Weights of a small image VQ-VAE.
Model: 7.51M parameters, encoder activation gelu, decoder norm groupnorm, decoder widths [32, 32, 64, 128].
Training: adamw at rate 0.0024, 7300 steps, batches of 64.
Rows from block 3 of the decoder of a small image VQ-VAE, named by matrix and row number. Rows with one number belong to one channel. Each number is 50 + 15 x the weight over its row's rms, rounded and kept within 0 to 99. All counts start at 0. After the name is the row's rms in percent of the matrix's.
After each channel's rows are labels from the 100 images, of 14976, where the channel reaches its highest value: "top examples" is what is common among them. Only what is clearly more common there than usual is listed. The data: abstract colour fields from 500 small random pattern networks.
# convs0: first 3x3 conv (decoder.decb.0.1.convs.0.weight, 64x64x3x3, each kernel summed), inputs 0-63
# convs1: second 3x3 conv (decoder.decb.0.1.convs.1.weight, 64x64x3x3, transposed, each kernel summed), outputs 0-63

convs0.3 105:84 77 49 41 00 51 50 44 46 77 27 46 48 56 29 39 41 48 53 44 65 60 39 82 50 55 51 52 44 57 40 40 77 47 26 64 52 68 51 47 59 53 67 53 46 56 51 58 62 54 51 37 77 67 52 57 44 62 57 55 60 64 35 75
convs1.3 101:18 31 53 55 99 45 45 52 45 25 47 41 62 56 49 47 72 51 43 64 46 44 56 27 58 58 33 74 46 49 40 65 09 63 60 40 46 56 50 34 50 53 34 44 61 34 48 33 48 38 15 57 33 39 60 53 50 56 53 55 61 41 56 48
top examples: smooth; mostly blue

convs0.0 073:42 49 68 17 89 31 55 47 49 57 53 57 49 64 32 37 66 29 43 45 58 28 47 44 34 37 63 26 30 44 49 40 54 39 48 53 72 28 43 46 49 47 29 35 11 83 51 61 59 48 49 18 61 39 63 33 44 37 49 64 45 40 40 36
convs1.0 090:61 44 31 47 13 67 53 49 50 46 44 44 54 78 64 48 64 50 78 49 37 48 80 24 59 57 10 68 54 50 54 60 26 56 32 31 24 51 62 49 50 48 66 37 72 16 48 71 35 46 72 35 56 49 62 42 43 62 57 57 42 44 43 56
top examples: smooth

convs0.50 108:22 56 57 65 51 46 27 90 53 19 51 61 53 61 56 53 33 70 56 38 53 62 50 52 54 45 38 77 48 63 39 55 37 43 78 38 45 62 45 42 63 44 62 27 54 27 28 54 75 13 50 49 18 52 28 47 64 52 44 65 57 44 59 36
convs1.50 119:84 38 51 47 64 67 72 21 72 79 75 63 40 38 34 39 64 31 50 41 48 50 56 60 31 44 43 27 60 53 52 44 86 63 40 65 40 49 53 54 53 52 42 73 57 62 55 38 28 75 63 47 27 43 50 52 42 28 58 18 40 51 38 62
top examples: mostly red

convs0.22 091:61 35 42 48 95 31 46 36 49 58 18 39 38 36 46 40 58 33 51 54 41 53 50 43 15 60 41 41 21 55 48 45 45 17 34 46 64 42 55 61 50 48 36 46 25 48 48 66 34 26 39 63 76 37 66 33 39 27 64 56 45 63 32 41
convs1.22 083:23 61 45 44 19 89 64 57 57 26 52 60 29 57 31 51 34 60 40 59 49 49 42 56 77 32 52 39 44 52 48 31 81 61 59 43 63 58 47 56 35 54 56 67 65 31 35 67 41 56 63 04 52 60 40 50 61 70 48 41 29 60 63 54
top examples: fine detail

convs0.20 099:51 52 51 70 41 58 33 54 44 39 42 47 49 34 33 42 38 69 41 32 64 46 50 46 12 55 49 77 74 08 55 28 41 48 58 51 46 60 51 14 39 40 77 39 26 47 39 46 44 60 49 50 12 62 67 34 52 37 54 50 49 45 38 70
convs1.20 115:65 40 68 37 77 45 72 49 64 55 73 46 34 57 67 49 57 31 59 48 37 58 64 57 80 29 37 23 41 71 45 48 77 72 63 56 37 47 33 59 63 67 29 64 81 46 48 48 49 33 60 42 58 45 26 71 54 31 55 28 40 26 52 40
top examples: mostly blue

convs0.11 103:40 58 37 61 22 54 49 23 52 22 39 45 26 30 35 37 62 61 03 79 43 59 56 26 55 31 58 60 57 41 48 24 57 39 38 64 65 62 59 56 56 59 37 76 55 62 24 46 28 51 54 44 50 55 62 61 70 53 34 54 38 64 52 45
convs1.11 102:67 29 73 53 51 45 34 77 47 56 40 67 60 29 58 51 40 26 94 24 46 52 35 90 53 73 41 35 56 56 56 57 46 51 71 46 44 50 43 41 48 55 58 31 64 31 62 27 80 42 42 50 54 52 24 51 49 51 48 46 75 40 39 58
top examples: mostly blue

convs0.56 127:50 64 58 52 28 60 72 47 51 61 29 54 53 50 38 57 72 57 39 59 60 67 16 51 76 67 67 35 62 58 52 19 55 59 55 55 31 74 50 29 69 46 37 52 62 57 22 79 71 52 21 57 55 39 58 61 65 66 30 39 44 42 70 68
convs1.56 102:55 33 72 40 85 42 52 66 64 33 72 70 47 55 61 49 29 38 68 49 38 49 73 55 33 22 40 50 64 44 51 73 49 44 56 56 69 53 46 30 42 50 57 31 51 60 78 21 40 46 62 28 31 42 31 49 51 38 48 39 57 91 34 48
top examples: smooth

convs0.45 137:69 50 35 56 52 38 56 51 50 76 53 47 32 67 40 69 68 33 69 42 55 57 23 64 63 70 49 55 42 40 71 39 42 86 29 59 63 49 45 55 45 67 38 39 65 68 17 70 39 75 38 43 66 36 53 68 64 42 39 26 74 59 65 37
convs1.45 109:39 66 61 46 66 59 47 64 75 15 66 58 79 42 68 57 43 59 32 58 33 48 57 33 58 30 56 58 72 46 52 47 55 30 80 44 28 56 46 41 43 51 50 51 41 59 90 25 62 46 60 43 33 31 63 46 37 76 65 56 21 63 45 52
top examples: fine detail

convs0.39 093:72 72 39 57 47 40 56 56 41 37 24 27 47 77 44 53 38 42 43 54 66 41 67 76 55 38 45 79 34 61 37 63 65 30 34 50 60 57 66 56 47 59 46 32 47 28 65 72 41 12 54 51 77 49 35 46 28 36 27 35 67 59 46 61
convs1.39 114:76 41 58 52 80 68 41 37 81 58 84 72 46 29 59 47 61 70 54 50 41 58 57 30 48 51 64 28 68 57 62 29 65 61 61 58 29 45 39 62 52 55 45 72 41 79 59 37 46 67 62 64 12 46 43 50 35 34 62 42 41 63 57 49
top examples: mostly blue

convs0.1 094:40 56 39 73 46 80 54 46 46 33 61 57 58 01 59 59 33 54 42 68 65 55 64 03 67 50 19 54 51 53 50 44 34 65 52 51 16 54 56 42 50 60 32 52 75 40 38 60 40 52 57 61 55 59 59 51 55 44 41 45 28 51 24 53
convs1.1 121:90 52 73 29 57 55 38 56 61 51 45 43 54 33 43 66 42 42 57 21 36 54 31 92 40 38 84 54 52 52 48 39 76 24 39 78 83 47 34 46 60 52 59 55 35 55 65 47 60 55 75 41 62 41 58 55 49 53 50 46 58 48 60 34
top examples: smooth; mostly green

convs0.8 109:52 45 45 56 40 46 19 75 27 68 30 46 42 48 44 63 45 41 60 19 74 24 52 37 41 58 41 71 53 46 52 68 47 61 38 35 61 65 41 44 39 41 73 33 62 32 32 32 54 54 51 51 56 49 61 50 62 17 32 52 56 31 37 95
convs1.8 121:49 48 54 47 58 45 67 28 83 48 80 56 53 53 69 47 59 58 31 66 23 77 66 61 68 49 64 29 55 65 67 33 48 43 71 79 31 31 60 61 66 57 34 70 26 67 66 59 42 53 58 49 25 56 41 55 35 58 56 45 58 50 58 21
top examples: mostly blue

convs0.7 143:65 62 41 60 63 40 46 60 45 63 63 51 81 55 44 41 71 44 48 48 50 47 26 70 74 62 49 44 68 42 50 63 39 45 81 54 61 59 54 42 53 43 55 27 26 65 35 73 72 79 41 31 47 51 58 54 47 75 36 84 40 49 52 91
convs1.7 126:66 48 53 40 84 65 51 45 90 50 54 39 17 57 74 60 72 55 53 45 35 58 74 27 64 32 57 58 52 51 47 28 66 69 50 75 25 43 41 70 62 49 36 59 57 46 64 51 37 37 78 59 32 46 47 53 49 29 48 26 57 46 63 35
top examples: smooth

convs0.5 100:33 39 84 32 42 76 37 30 43 31 52 55 21 63 65 52 54 61 53 49 60 47 46 49 00 35 65 52 37 42 59 36 60 57 30 45 47 49 58 44 55 46 39 48 60 63 41 32 44 42 67 37 48 50 49 48 57 61 69 32 40 54 14 35
convs1.5 109:85 34 20 51 91 29 59 53 73 53 65 49 64 34 49 34 70 71 36 60 38 51 55 52 70 38 52 44 53 50 46 43 55 73 52 32 29 49 40 23 53 52 57 51 44 42 48 69 65 54 40 88 48 47 42 54 49 37 50 43 51 53 89 47
top examples: smooth

convs0.40 063:35 46 12 70 72 12 45 30 53 45 44 51 49 33 31 58 56 14 29 64 42 44 54 49 45 41 48 26 41 42 41 39 25 50 46 46 39 36 54 45 55 59 40 61 39 54 24 64 26 33 26 58 55 25 38 41 48 49 32 36 64 46 25 55
convs1.40 092:40 70 70 44 61 78 63 46 46 36 79 35 15 48 56 35 42 70 43 33 35 60 70 39 69 32 46 77 58 49 44 40 71 43 65 43 69 52 23 58 53 49 44 56 65 55 59 54 26 62 70 16 37 37 64 52 48 42 52 56 21 53 59 40
top examples: fine detail

convs0.29 102:13 34 76 70 34 76 45 31 49 34 37 55 48 50 71 04 25 65 64 62 61 55 43 33 40 53 55 41 51 54 48 52 64 29 39 64 33 54 17 44 50 52 41 53 59 30 58 36 51 35 67 68 52 59 59 39 47 53 44 38 22 44 43 54
convs1.29 105:79 80 25 52 75 50 71 54 52 59 78 42 47 54 39 72 72 44 25 35 40 53 90 52 50 43 29 56 58 50 46 50 45 67 52 50 37 44 66 38 61 50 59 55 53 43 31 87 53 58 64 20 40 37 57 51 43 48 52 34 77 44 62 44
top examples: smooth